config.toml
objective = "flow_matching"
norm = "layernorm"
scale_shift_norm = false
residual_init = "scaled_by_depth"
max_precond_dim = 512
merge_dims = false
one_sided = false
Rows from block 7, named by matrix and row number. Rows with one number belong to one channel. Each number is 500 + 50 x the weight over the matrix's rms, rounded and kept within 0 to 999. All counts start at 0. Numbers have three digits each.
# convs0: first 3x3 conv (model.decb.0.1.convs.0.weight, 128x128x3x3), inputs 55-65, a 3x3 kernel for each
# convs1: second 3x3 conv (model.decb.0.1.convs.1.weight, 128x128x3x3, transposed), outputs 55-65, a 3x3 kernel for each
convs0.48:400378504438637560440503534504534578640564398666387476467475573439549573360390705405544546439487466509378515458472453523483517499526570517511491523482566496537504465525508383515640420456440631446368515561494540538569474550492528427477539482519459481623357325580703578600511454388349500550528508558
convs0.49:492459460494579581481480533495520481467595549485493478412473462467471460444415450510452485530575483475520478489514448534477547429464513462472537397317543501436415543496500465483543453474550509528470539581458541519522500539585541390530629536565492476414527542381487544402532478516503511454475612442
convs0.50:448478386504484434595518533557564530423453465379455525513548487557535502503466548533505510498532483533523561478469461485488439538539558491528469500470531511491483544554520572498497466439502472420580478568473575513499452506498490480478502464531544479628564427539410402519459612508500482481500517485
convs0.51:537451453502530568484509544558532484542484488529407517399436422375467533372664604440476432435418564491488639506550578475511457499504440536451526547487464426434515510543500398415485440501608471492479521528516535550443461496504482552531497551522382628801552562764501482497543511518520428487504509483
convs0.52:497445594556551516539588558480541476546543483542550460531516523544514544486552479491456481501490468468514506502449455506439449534500471481492479540511458533548540502520510529503487503501526562472471522502509529460509465513523432452466486604550566522523541530517459572528429473503500419526442572449
convs0.53:357400460519487501487486554484551472382459450473574513482540511525505464511549448488482533504466525506402475500598511519508516484500501548471519532480503498504485469420522543560449534582504503486521513535466483480510466515490452492494499524480473477537525523564515452481507488500482541451525507496
convs0.54:559515464552485383570438387540561507480450544501379426337394310515423374581552546460492490533524564416529490418425386539557515421495454512520559534504499519539536455433624595482433560464415548554533405412476449505538532522441494412439483453489544434503329423432381470511588463619492479493448462489
convs0.55:572461502479541450520506540509447339510502486489347175481487556487584561489507491437486480474447538410535475553478477567498533479511400497551458451407569510462532525501537569513542541540574471525439522545541478525455511415602489474476531481556554496484503416511516503421503513469524452468400486420
convs0.56:473528478513544505464539476506471493465569486480465535503460519480593471486519437523537429528464489465500487498462556467448625513436552501464479504580426552494466453511371538494502538435541507472488584493502491613447556484422477553473518458517466477523579449523554495506500497541509475424479533476
convs0.57:480497501556516515522472483497507524471530506488590551488506460540496472538565472474505440533479537496510594536596535446504459544524532515520528499544541544561502458543521435509542456453502479483505543486481495568454507451479446550490501563540444540526488507594498404523477528538434465489395436487
convs0.58:555521512408531514468502513527513571420443600541423549501466543577535425588623490431516474500457497563458513608380646536478503454473539544508485566486484472479514440522478533492403466479491424479501446468513595505444466536434426545521461452502563541605516515568516477505484477454555505484469495550
convs0.59:491533507467483498452415447533503625474467553366445429521431393559449522491408417599485535410493520500501528562476432538519444552527516446501450601555463525452478461518487463510513511485476474570503498513450522493443472468446562519540516557529392579474526522404491562537546506530509497562427412458
convs0.60:577407359544502445559493511462487550481476553507571510534556444580403529651491658485392472469457515409507498581435567459477506511584438521453476455485478506488510595413546505466654476644666500535463654452400458551459580508441467512437524430481657542546470670486452537514564463473525510478492488515
convs0.61:465502470432508545499599504470499492468551509481468540494555580479405415509499456500573455509473645454501399513466522503528552454555521515485471449432438500476469495534491502418463483493530487519529492497387482504405451458483459528477465537458472469482477479454502501448458441549505481472516515467
convs0.62:478450531443532476533473323470448447532415535476486556687490453507617486653306401517519510363502490343491470460485473431534525487508495467525492443512525501408488527574606612532343475584520533456476578503460522466457495513582549533494523448449303361556567395497410338517539522532461522537426451518
convs0.63:479471520483550524468466487470455488489537472513455473574399473528480578514633555476507618527555564480491467508515484458612510530448473502485547543531498471487545491528477586549469509376469501529568429525559483487409496504428492512506461536516547474753573476477596396474433437406484502562482491446
convs0.64:420469502498527467377513470544476566472514590422538456533475502404511512496483492489507494439534498463449524481323561581477536482382445464497477498466528443537512461512492483486491518498527545597528521481522527429414528570427492558487546488510621534451431466522432489428474474510429438521545520518
convs0.65:519450493441514586480489541542495497495565432486502458505631625461597500399346325507438502553476510491475478338483474599610450502523490515520518554422525515480561393482463501524454534437436569464457551414460508592516500518450568434555554524448400479363452480484641613491581490389531467484515494508
convs0.66:400480506518482521455515560495427512462559471588525513492451470515522555554564510560585542504481526545547566480538504476485523527503494435480417465486453455479487510487506518499408533502450493518561441504469483520471461491518571513501473453474449549521510554541454521502520611538478468495414428502
convs0.67:589575536532476397483447442378475530468579512511550407577727320510534413585571568529452446519480583641515482500404631488452509508539507489481518474484575567480469383536605411517584462420479474431515597522492433559574512552596423408532544521571315402542519423551489339532453579540411490522553499506
convs0.68:351412546494374492496514514517526552577538546521426488568533485624471476603584550483537437437536438437523519498483486526470529533532472460477483514392501512461526568487461563445587494551518488494520539557519491540518613547565494511472468434514568589560545616380458423526540527534496470534475521427
convs0.69:526523531469454440529413584508452442486407516630529404447398492515541511482345491555505533460526456523574543537476520484528499510470467458547524408523479500499576525512557555534524559434604497561605458476531492442508425502572483450473457426567480514598436523598384627550554525463528508400584514482
convs0.70:480460466514553527469507547459496571481419515491527572476512474469517446443393441502450489507560549458481457470463481520462457491519508511529486485433495492491455554509448464515529551470502491486456556563498565530512474533523485471432428476517535561442496460447533469483467491523511479587511514526
convs0.71:503572547518457339521432342474469460497449514493475556496521625452414439538476451486433516550476482479480451482422507494551557511492514495521561535468565534539458523487465501497470562561606446511562528563597453473548527480480452460500465514492460453521489470501520490529564457477515454470613545478
convs0.72:441538500513543524578518509591485445558479536457534495375556616381563517417610354435539494602466424619503506531432487495481472438513556564493467533451496513442476535409357457378449543459615553528503541466485527556512522549469469589439492527583542362436596515485479467586554542544465474481442497531
convs0.73:457532468468524449518480520489506618480459555409515501506575500506471514498499534484456498529454499486532479519503460521485526461530513567542585557487414555516488472530470465625512562464505510486594499527574521571558508448500497512487553612606609493416526459572496448457514535594472510542465497496
convs0.74:470522457469493460474527483455503516535539535439569544503503471472599517563550454463505517552547492528469553506555502490530538463508471494490504492500502519535492479455514478482505481586541506493514514469504517480469467480494531473485560499500499514507573463562534534508502479552531519508519517532
convs0.75:468441446486427444463556537503530586469506439557444525408427470567513362439455552444465585501502576540521560467493481550505567478575488547518496474458471520563553495471471468504525522538519449483531489585507540467577538538547487468479519526474582518375454517505436532415528522539423495463514509526
convs0.76:529407501569585611576518489488537456508537472515521481525555496483473392414521515461441503570541489442456535500558511429471575473511518499449488522509567420511496538517538477496567461513437505515550535538519481451518467551535502527445537555487473504518498531453577558494442470511515530440473468554
convs0.77:445540531534568532477455460434452451519456493416536518565559519463397521519542464482442466574492421593576455491417588487487530493533576463495490536479548504486495528568506463455534430628523602473508534557486436465413518562430514474499481453526434405570517473574503589496395430463505409498532487522
convs0.78:455479496488543573515566583512542526451542536356529571632448282512356361442519458520482485493483556502551537471555533469478463478468593538439560511489525492574499456561473497493332435502464515530466550634397494639503490504540548483572524600526470414424544422476482474353524547484551502302515533471
convs0.79:471499504537517481514543613432449433562518524509536464441500524437363456481442352517584570505472484470436463490465435442444446596571570535392429582643525530551551493523466536439577436479453538552486487588472484480528538474570499560525524537498392466372422387434519394495528464466546464445511542535
convs0.80:476520515486492486482522530433568509479507478536507572543502480534483584517469532506518483465483485516518469528532471550461472481499482539502551474489484522501503473526524516520435538480561502472510474496507492509517437469535526536531469498509576479591581449539489449507480510414507458496537496491
convs0.81:540535453421501511474535463495545481566529526571516490502474539408523537533515416464481511493499516439489516495555516548481523518539470546492499504509495494480500522477548508520485527457508543494517496581476474529475470449496465475476488397536454494500479580516514527533491441513479577467477437509
convs0.82:525460476396538480486530441497465503494462516552496495540520534487537546506583478487510538471472489501460424518543527447488504517515556560465495482450482487530504600565424505462442431546436532410517455521561448488619522499468473515528537519515576524547552495467502466436419421491505437549503634598
convs0.83:490523491586440468506489478512452488508501550562499551371477440504498400506567570499477538482444509524574501524477491493509562472467602530507475480416516533501462455391487386478570452560436498491515492558532472548547480535471512422492458474468637567361672556422615429622540502524475492483437456451
convs0.84:518439499449427549505578528528512435474500519566482375442436518561466513463548572503486507550541454465449478470447442504500533509576530575494573470443534541454486498409542508498441474488533448504478439522482470531503507525501539444561471585502480488500552538497510532422591635491524482444462458472
convs0.85:490461544600503593522458490593556433508467638450511552377603555454534516373438467431580562515487524428519313574408600475646359470560513504510513557473553526528532435511550541386466584449413519446456536466414543483423485477506535475405441438522539535397605646390661527390446497635508462502519530461
convs0.86:536518468500490438529498471433528440566547517499427457519557457503553545544635530510558482447448528448431528512598567475399430511527482456474488554512540448559487561456448415490568472508374507516510510457507515479589618535388463529453563473387555372434337517571494402480502440563568524453501537476
convs0.87:441508457529468417511452485539568492467511467543536529515442510424535547416489470470427456562426451498453528475607530484483451534461527515379429415417478445515495513496451485488471518457464461472517518436459496538518468488488454526445469488513489519457464516472474444401591515464522486528499492535
convs0.88:502495496558539519422481476499521531473435447450447489483539568485439463516464560447440495497489501463521548432485490558473559485478598488501504526462426544472502509436460521562512518476524509377466530489575533514536573522476549438413570552478619471484520425425483564475503498484462531515536478460
convs0.89:467496549424511554462541560488468477484477505524443538465535454523559486539612556483480545465525557422471558539490463530456483534466483643630664557488534582376522525515552499569513498541541552519540466490519483487437495537558495491476496461531562502619544544535531468581493500478483517468460523459
convs0.90:481569478475563480578480558470497571531489552455550465475503514499501415374332552570547505507506523457368475417459527499560566512504485507519518460494476529410516531458541493398534471557395509452491513467484536565537464472501517529539506493489414477419473646297499418442501477551551478512502567445
convs0.91:520505444471457492499534530450494507487472519522481517448510500441558564502540588485420516455526470470533444544488505499435519530485436506459465433417502464584489385400534435555441525511470534477510477522478455504429520611527492434495570441485626402548507468568529431561507457547462559462517489539
convs0.92:483524481491451610486466539458535530575426504482548416511469411579385467546465458562473421534482532712552414414505514508494517475507641488429494498642502543382473381503546527467439633502585463547481494542450557556504476516547380508540403628593310484703525498527430490488479523570554480578514542457
convs0.93:437486493554493576509507504571491549442517501462524523467432490550473511473499630556454460552532510492484519447513483547547517558496484533519556495454485566425583553577497510449484475524463534564520580465486532495554595493577509538515538538514581552665499488642536621489488543596545593541428393417
convs0.94:457512478536528516531538460436489448494464519429494550661478463458478507387497536568449507530529412567519535492506489487535526460525513495552519481463512457490448524529476540547496437432451453536543465493436468468461466514588528583491489546564649408443473496488610614458411530550450524477442463458
convs0.95:522534663527499577539493633468537509540508489481550546484502471497555536543547490444477430491459451482364462497453515546514469490513488541480461466439476471509515467499510471503487523443473481515504512528445475501477505497464484515510466473476500495598464515486499446478477505553496464476385508501
convs0.96:505537533525526388514519515519589562498449500508443442537475499493495513521532499462467451498464484514435463490515457515530499494505445451460479508461479478582557535478538508521466514558540475467471480532446462521543467493476530504524508535484532558536519501516513541522433489388477507485472556590
convs0.97:441504433438501451416498467424511470509463517535539467547567504511549572593441360522509438478450514551512554528527467484486410482579527515566548557461466583413526554564588533585518503542424536505498497518497479491473427554478556433469526416516522463418575495478557482442460507480449538485498476523
convs0.98:515545499487459471466448408533594456476586510517517530410483386436414548521484470485471487505475577438521499495544515517508522487458510528497565500520488499483495551455464500487400462509422503489488457433508535476485446506457552535464497508540501500459486483488554632510530530524570511518410492517
convs0.99:484464541507561540523518504549490517618508458551581505515454409503560523436532516523488509528508494484498559546495560529439531481513492511575529452490557470465533477450423536525479459520546465446544503497580545545444530466418525526411589492539507461590536557509554472488491478500560472444506577560
convs0.100:439466494451492478472497500543539444455459528467498481505517486479565508590520477524509486597490458584497545525456442588481502505467486486487474505520561530494502511500479436557467471508519512481472510501478490547475483538454447539525479443515511506490522503533513504547525517484561474549478498493
convs0.101:549504510484413548477566522489516460533408462548602506469498534412543504322479398453599500406515634485571512480504471536503515465476501469537522517545513636532534443449525451454567520423554546418483587523457511471458497528532554440513481512532578483450451490454350255502548484505451575422510366526
convs0.102:492452512531559462518511458494540500511533440499585500571494390627337444598529445509422379458543464509561545563478616443541552416509509468491517513488495523439540496434523551449527444492508549528590423437499529485483465537514489648516428511481362528442486593507472497487437499578544492431432501485
convs0.103:497487444509555513417539546580469478521479506457492485480482528490452476289477310466506531454499526542542521503612505440477504491436518503508519476602529460503484417424485500506470455572563540484562476497472571567508485527490549490520520480499367522347416529531438526452452484558432642520419536576
convs0.104:442448489510500523539562593545523494517522480519498475466499532452453514478448597513626587514516554462546493522570478490574511504443495560520531486489499496472525533493572484573501499527422489577583485515513514491499408441461494522505450512483567538514511529536550557535462520444510450427483503486
convs0.105:522496505453527502426470611474430423547532471577488428468586526557538467518546452431496465516477456522513586535460551459499503524458448459526544512484489475476514495499506430530446393473533511481472538585483518502553501492496557451493501506518507584517503593566551519526507536499490491528470544550
convs0.106:429546535537518468460494512423486519564468469487539547529486528570468553565510558519515524546564473513468543536488486590481494555504491648510392526465498644578452580491516522488510519412507557451478501494489563411478534517460503513492539522512526535467411547561495592492498495519430485545492476555
convs0.107:523568442471488487582559484430517583454497435510504552532524484482466474502465488506459625534499419522494333550502523457595483524526468487482571530511561498452511452571603436417419549486480519524475546568551409600446401493552510386467578452511513496380451515455483454564453564457565419534499521540
convs0.108:675574460500453459515494454491540488568509524563507556476551597461501577412464481528566530516533490522511451542486492540509484524487463472462507523431467475482519484470509515456447486504461509530532469527511469457479549411467505499418523583569573505405460479487443560479553531501525513470581510466
convs0.109:433455425456539508493570451539493466507517475550526510482449421509534510473505484529468497484515488514444549462466502544506415510548503513475532507493464483505467585525532503441502485575558494457524518527459458485518539498557438507529533509488462392429504526548576479427494497506493558438555561526
convs0.110:543467459444482442400428541546584502500545481522477457624481415616506457726598558417465481456580571522515350495554551511553477515469519483492446507467512514512475551522521509653558586595551567489472507492506482517590523417567455460601520549530604576662506343584532417610506351527490510478562487512
convs0.111:508451390470477488480503541548551495615530377527573406526604455556307652386468714562591364515526456436570469548511474478571525438505474459428452483542464570509459450583504448584444545544479515500444477553505429541513473491458455461596485441585665425628527510657733498339527579492413602524518515397
convs0.112:555433464508496543462546584565511552474512443524616506519500543453619566467420377476449537496585494476562469516558511479437422572506477506509534449547501485494531437484460507404433502450506516460579479474532507532540439452546445547451456505429468497464546547559529540534471482431464446542522489530
convs0.113:489470509511531431578496469458495452482538534418523448514545458496528509515503535493471520483526552446354562510523528492497504504527528511480450547463498575503575578450489532549426511510540474461448485455536552524457561519456491518600498482565483578562594476561441504525424477499532507490491505524
convs1.48:522507505485410541481499525582493415500236392465513527372408537548465612327495534501406530489318581552491509675401424402417567452459501606541449511416461488554517558329511518517503534599513544563526474535406448550498417368466535595596511427449467477504430359620502601473435479517424572614503543559
convs1.49:430472514466460667478475486567535539555383478492585445502509469483453545481545544497517519484585459471489463406568482448628539450463431539536517590549519531571552535492523495484463513508486473416453524446398482542527464504484500630486476509463538529521503444522440587487572358514557498481462554527
convs1.50:500430517534495491535553531492550568485515509499477530430540569514481405538438495471462539484417462519505486551439480481504473518555577537497448522521509537472450466591511457451555507521422468591469520492488513502538454535520466474462489489571500515512555454501478461550471507558462493469481525502
convs1.51:468538426456469526511467496537487412484523493433596473571508548399506536507477580475580465489479508514561495548543547446536503556475421451507523485513431493547508446561524463482592500536416553486542492450446448457453505496416453397511455500554473486482444467478504452549647401537534560499510447419
convs1.52:506495470484511462460496519526496536508463575582496518511514522463499493433490450526515574586484574488475453520472523529542519515533469494447452434501514510543501456509466484449560490501537471555491548487480507511546499513492509536529451499505499461542511498542512505447463429497554533469455552516
convs1.53:471504472542515490491449524475490504506482503496526541477493488550531550499466457528540489475434530456562570476484482489473529462468516448468432566511504474489536441509463517465430541490532532594514508458480536518503465472515488507532530507474490496535559434512484589505442440496521510479507541486
convs1.54:570497466516502476450485454582551579484432513466487489448405448553496519549530546511359508491465497504576542549506509538437480565529459423492508477461444522437486545500510508526470461553550463460499482544484515514479510454498489567538529504532516504540515543579491548580462526495476499444478525514
convs1.55:481582554525334593536521472586505557535542458544566490462564504558386626509555512534463495485593497526465461589392495512496494444513411529437472489525471487484513420417502494514502469439543491496429459454545498463493407569488493510570512544561439544505479478561517552584482612419532501537488428489
convs1.56:510512527436478526482496492493564499458529513514512534498540500455536536510460529537514543477480509482472481459562488418497525397490515513495568484516421522448536525530419608518463570523485525468485508501418496565506481487521504574471522480510495502516481433495519556469535431539531497569513444522
convs1.57:488529507481492532520451486529428491495500516452450518482482483518480538515476452513455547529504486535517488529474536508385592560485414555446483436465528547445503507450464480483489515509491567397464503585455491592545475504449439521551525458494469456499486523550424507476480491526469532579501455504
convs1.58:519399546479466565477532491488498472492520563541492464544518467498567474448483501535487456472469492580544580515395600479520583434454393510493564455610525388510544526488523543499521545501533528519528536482468564492592492550445519465509533497480505569410565478587496492512512511533480573523479445491
convs1.59:456509530489464533533495531452530460494530509436564520491573513483560476494575457507518533494508489453474425560469436493492416533551479575544526506447448533468599567544549515542500394463522491494557524516494483486480490491468519398468511486486529451459490475475578561460501533555433520496388517465
convs1.60:516440466541474570433512511525402488488565517452521446542436435395520463471501428514454611391501612486624541463480473400554588381527544528426499489550557517494494416482490359464515566485332500498490622543433550515574510581551528531429541537431457498517453520527459435421447443546478402629493581414
convs1.61:443492577491482519521538472472534571480528458540468499549488489497516521541466551501526524477534529466529474482495421549531441515466504489518491507495513558566604504491494534496508498528560435423531493549490506449546607567468529444517593538474514540483542429508601484505509502503539406510450492523
convs1.62:513535518491608497629423472544505507536503533523507480508434541544403459622332470467502508564500413617385468627428514602674459417467602439648533471578527506398512462482531545453433493491535514538494478452423446579648395602467393493528550449564469536552321636491491361515475533612418511503448541595
convs1.63:459550455565603457479508461568510476566498491503658431454469520395544402525457477605541448466424389498567487630576624382480469538525439588505443465600473447480448559531453599474419591515477528640439397422729626457525411587510555502440464444501603528544643394471380548574600567431394555486574578491
convs1.64:489528475450533470520475506532501477464507572491493570459424544479487543494475490503473460472506609459467534528530546543524467498586517493450464478547488551473501537600520471500543460490477512505462563581437467467441424452500499486572497451534516498497572528524490490465470503532464536528497486491
convs1.65:495528487506527426466486568507478555461443576492488530516572508481469487483487480532519464426477606446562545570373409631256416536439561505445566462416521636419525491522555468474509455581533505465537438542619442487498476537500513469509509490492503457525526499482501508534653518439619393457641479467
convs1.66:452492577476479517539528564506505456540458512465514502542486420502475480526579486478459482494496448457477468516488538482503409523534552448448504486509479555540510469455509570519497429512465531481460545487568517516512551494545516459465465517516414491517520471500502467522511525597510478461489444516
convs1.67:525591649471512475468584514571523520400418483529550490500509430466540467513452437407487507484557596458440541479579419384494467618431590550597432487475484484486479506521484507534572476453534526601505475382513585502504524428502597617556554492439423520517518493568515571472385498465523580567505435437
convs1.68:481468460535534545537517590474549470434468523528557533454494495519533505501489517490519515528418498540557487396564527470621472548414526531512574537489483515485529486612522440423497543442472370527565492515474548527525475538516587430502560449450576471501438467453481558507551494548400557506479489548
convs1.69:490507489482523532539519500502481453487548489474518465534517497487476515462538561513472499562474534475404480538624600495419459454515509501551529499451512513491501496477468427515457440461499534496549466488594416485468468510491522597534371477482484532479493424510542536534474512421572578477529542486
convs1.70:523479518463456455489550488410549599438614514539470434470513534515456485585603592522543458428522498510494465508429518544622379518562523483465458599460480516477574524508548416494557484447429448439498505459362543476516535614455506465471498488498533510527557471455441516470511538537523536442502501518
convs1.71:589541479508556502492466427468459446491516538514566527528513527486478512483433495574435486543529483531539487487578510446494497524531527557482464496471451503548514523482450517462517495498514498570528454470462472512540493516501488432572526539485508431536507454587493467470531526465523459454566525486
convs1.72:483475534475456500517440515438513509450521509577594430484545542491419515548427522513591456504339426472432528529545595514377502522492542517604501611410498547479505449581475595545491582373463496450521468592488539598456457465469422459560571518405585512537297464426464497499444552515411476559542465415
convs1.73:519455509493526460487480528518499527495482489488450464475519480483502488470453506536464487483451396423529540537492603460429435466493474499489475510552490447489454451496431525493530520512619498462383488511475453464477460463475518475536499509503494501499484550487564491549485511468442561579467546494
convs1.74:558489505448523483532541534545511437511535493476490507505473518474500499584380471541514508459485470480549449539470531523494515541430462547552475461537501500463508487500503518417477508501501553554461516415475431480554472559515466548503480544547519525489475501515534468513502533488366528540499515456
convs1.75:473518513508428485566551481489489508496562605434579475481490551507505497545569547485488459525492540515456580449443499567488477538517498480477465519523476455503487486504472560521508480505509495516473596528534460476520516633456477518429483459497539474394535537426546484452460498504558462509500500504
convs1.76:490498446463430435510503446537499421498468522505510509547494518495460535545459514505466510487503498484500538445516614433513513488577460526517527487517510485527484489481517471569516436471425459488550533490440414477560491457527547541509509492508540425465530477454506480509469529542493508585449578488
convs1.77:499514523449504516489507392445472548485503557457426378501554465502659544484451466467485405513471428501486601525451660499444534383467553576517509527521457490461561527413377494428501526453548545526536517532551564521528486513540454494428631472420503465450425613519464494538498459490469605550512467528
convs1.78:516439402476560405561436553469471403515468528488492564486519449375535642532558415466520389502600435427412542400639508514486453520412370461441449417497486532543473489421421651392626619502567561488490505432341568539464606484517409447538502518485447502495393681487489473552652517502534519398544534487
convs1.79:526526499454480513496454503450476578485578604420404632557554486350535537519492533414504488573525437484522602499462441485391538679618386437461498427279368555564524361426482632530495400559527482496519543552463486537390384514570499422355484540444473522609489520415541514517501498515451515475567580496
convs1.80:433427506510536519528473535458472501599491478502458522485543494544455472527503503495480499570510519530499437510503498518475515489488490474459496534499497474454461478565463519440443437517483468485526519556463454482501480543489491466457513485555476490501460450519441479531518546498499443471584487508
convs1.81:482524563512477545509494528498562440523507446488541557546487497470500530485510457437516542538502460480542507529480487481479500528550434414540470519439460505474415497553502542520500520482501461473479515516575510557475540503523527474500539512568523519521524450497562483566505487490500480486503483464
convs1.82:535534554585555527555503420487479528486473485504363502501480504504459486457555454581536541477546505468485487405526437521376537516514619492466501560536480456584480538554472493585520475453487379514532469487552574546442491447506501556523512564532502527515554555532512523489384466464492518579543591472
convs1.83:522503493553591490548565485469526488527482527557520548526529459557540530483501533491503516495485475489501479430431503494528557416453595540529457552576425523442448501522522482485530482532481500535596401476446505499569502430537442462594458526529479506533608474456425517490622474523555535574439505459
convs1.84:505503492524504518463503453487476500570437537495601446569476486495623467423623548476453584488509461473486504444496519462435609487586592523496503499513520490506505512485543562554439517464471548436512505569568513495483553515472503563499452453417481589462458494475485406510488536502458552498445419414
convs1.85:482483464424568422492518480456551486448441550598490377516467587421440543498462531548500548504488479474509442593420447445509499400466532486489576462457459633544479545376613487473545532490566494450560525527427524608471447465557463555486530478520599546408568373365446496533602465392510331450499497575
convs1.86:495528537465456573549439517521490464495493399532502546543428522487505446395374444488522570535439447470531461591468414618673676427294440540434505535608558445457374547446619532469398453541504484569468480439464508469525564444530554542424514518495476577508526604539543429429563411577540554513468366390
convs1.87:495577487588559486462415464501581486539447470510483501557505527519478507553445505521546533535457486524530519494551443544481462437477503577553566539433482547482521553503549494489558505503518459428491567496530478592448491487506593401524486529468567472543428496502548457556491478482535411476521507487
convs1.88:513475539469485509504526527521595538528561477505493436455468452626477489518497530539544496510523506494540564500485512472575500441456529501487494510554498505464502535495420520485399570564489507544467451447435544641524579525458548441476540458534542508498556511498475524528546463362502533451442515507
convs1.89:561467467536537511491506531492622491517528447506420510494458524506497519465614450531626562445494486483496527464524433572485458545514506448575524476482465500435493441514485448599528397376508532427619465548528466519510525358536469508474483536542473466511486513486529435537493460545504418502530508534
convs1.90:539497469477589464510478447536511457534497482509445478488589485433431588501482471530598508547582544459442527415562480475375531494625567419503500603457510520509532574532580487462452468500487494530475456570429489517515496485497530474521452510548527462457478456426496543488595400539457540448439665436
convs1.91:465447450570552522510528524545540482488547476471515477448470460502531510583590452540603613460514364459516481438383425420642467473571524448445503438520510537521508462563581585426490491512491485537557559548483465430483568533549432443494425480443542540526475488522558416471483442558451506509522508578
convs1.92:507548451576482509534547572525451414438543414549483575463408426504494561576521540589568511575482442577510444564511444495346558520517542490475523502557414609502474513446497449555465411466413519500606455453554495512499660574590514541515476473592493444636558557605559487400580441490477447492458484540
convs1.93:386526471535475533567505526479442540565515523433489490500438484497463531510476499515362438486475529538456467519590627486466523470442490460521531472509556477588487531464478407561442444441408510469532498529392489511516502509555524474589514567492536504487407535476538494527522572540577389586467494531
convs1.94:466425491493493515456530538499425519463532536514471500496438564504564517527515475499393454507466488556575503509568488499477489475455470521464473539505464482468557533580493467477504459479501490474451551466448363487510479440545494468470399473533523485492485479494493500486525493438435472566424411516
convs1.95:460499486387496516463511429496451507478519480529442492567516516513492522512497493470519584529470499529574529539478430479481518510511512513534522453597552513509503497482531475501541549551520537511450562550475534516488496492511514576484491520502538493495468488536514461522484440641461507488534549465
convs1.96:550458427539449580487522497524594478506431524469485509452492483510501502535549519495568500519344485546546519490403500523589543489502506467507549496441506488534475472463500494484439492517488511380492466450510463528506450353509589634472499478571457412527492456475539546556402411545492461507478613521
convs1.97:473496551536515559491511582526504457533520502551498533571483463509476473448451438493460437531485424508488477569494517528486494504414421498518513540537542448455482511496457465490452491485434509528451509482490485605482468403512493494553495490520530568501509467478455437420520560509512555526433492531
convs1.98:578506573489502522515431507422505505482425513512479500457573502514507520550507517496472511452502465554503571539534490514472491499534538496452523526457506465512475489495515538485517516456544405501495425525455453498493527496454550476451519538466487479359503500542538599508564526532491498447424524505
convs1.99:529468510487498520458512482487440466531457419555514469475491539517527490539536496493459531498438543549504485531457493448524550441465515531515495507522456540503493413508534534413489525516519517522445470496453489592461523490444596503494557508505513449436438529568453566540475489524470560477472504489
convs1.100:489533539525551524520522553592485470498480499500558448535454483471526499503539416477521482561497492439498481519610517532431419509464522481422536449484472552514482453477532533478489482489497512510528525519517505494491481428580456487521520473549468507465518454569488523612472486534540495454540459547
convs1.101:572434466609477511504462436367539559458568540475473454512538440501471548351316270444534474428517585470367531424562574471487386411544558522363418554568645592502463505489500507615386486370495527522354488609537511504532608538298450438575530475537442466697514416455515475463446737516551552342485601448
convs1.102:494486535492586546504459464452514494489482522499452481473574477446478470592414442508503484511523551552507506481431506593365512462683541542461509612452373503483462454511597475589437527506484504554481578527599629327543443525560491399536556444535494518525435428649551504591546450494515592407406609557
convs1.103:447482487489499544511512501503570528502434480482471511514494524538475551500531518520507489471501450424477534532592522554497444519415514481508537527412530457500489437411486511471438519526481470446454469480504470511469474481532547497475554559514521510511482520487576480547491452519484326468448551589
convs1.104:472420535452509489566547526532483419499422537477517496419450448489463532573525548467454484475475532475484487517629478492517520465453417531451530575501583509508493533464470513399537436520444452476501486420481491479629452468498552541527535509497461494447472503460543536498466470414582597474539491508
convs1.105:459519514459433499450565509525538456515522494507524416523480433459545490434462584523507474483528511536427511528507464476477538458521542510448512511457558499573500528551548512510489439404515474541473519469512549505504513461475487474432477512506472492501413499502495481492469509517378569555524488468
convs1.106:464506530473473508470531446470481514487503512397542551477419528461549465462537524504523493553476413527514439526415509439561434549509532534505439546502460618509394535529421531447481509488490504550543527493508578469496487474482508489470532530471489510489469534518499522515450467496468516477443474482
convs1.107:446505541411475498519471489486485496394569462539499478493593541473486472442505494478566575296593560497447479462480460669319444566517590431435465622466470378544547479540503455587569496431510544489513452493585509496452480524589366491529451535465515473530509355480544590504458460397571427546489399552
convs1.108:543510488497520465537482405540499462502495464468485446498464545457555564526498538547425516511468501469478440550492483425558496507513493472498544479556458487480550539493530531502529532510540497511524463558594450439570461494476585554474542579413554488488500510510588508511502455455460480464509507499
convs1.109:502479509487463545474531616536419407519480484537550511507363520514578528453549494455437497512503502466521501450405525490449527559561416460494571454496508494523533517431505507493491493549450482464480500504475477533492489546435508527475494508479484433451573554573500511492472441478523481523526541456
convs1.110:617509530559266520501543540558441518575496585511467554510463401494410485576505523564454241451306562484572598672533520477292490459414573560464598538386482522513550561474403434496561507516483545552497513420370539639340428345458426485625461546518517654504484594505522485585581614473657250553489620554
convs1.111:574403469712532515459581512574469576553434470473457419401556444459561507610603463458537529509487516644433462557523516499427503452410471525467422517486553475570508505514441424436571499474516536646486383583481547370518457458478473346508565555520488425516456603434438424526588473473493552637475494561
convs1.112:375513453456545483488519449456439500485515495433506477508577504421454548610482495504428616603464541525456525426518374516660455565537445600520417573494475495524465459579529512414572516468530509400463518493555474491479577505530601447488521502501548484596545324574575432530495465476443574413451477507
convs1.113:585450516569396486545499486498561550559449472492468526508425479596447477556502600499531560513546549542494479494470479466426515468462514446469472448593549492530485364470436512539497461570399570460503458526527499457430415463536401458549452469498454534385460526515462464522509466518591503488451517496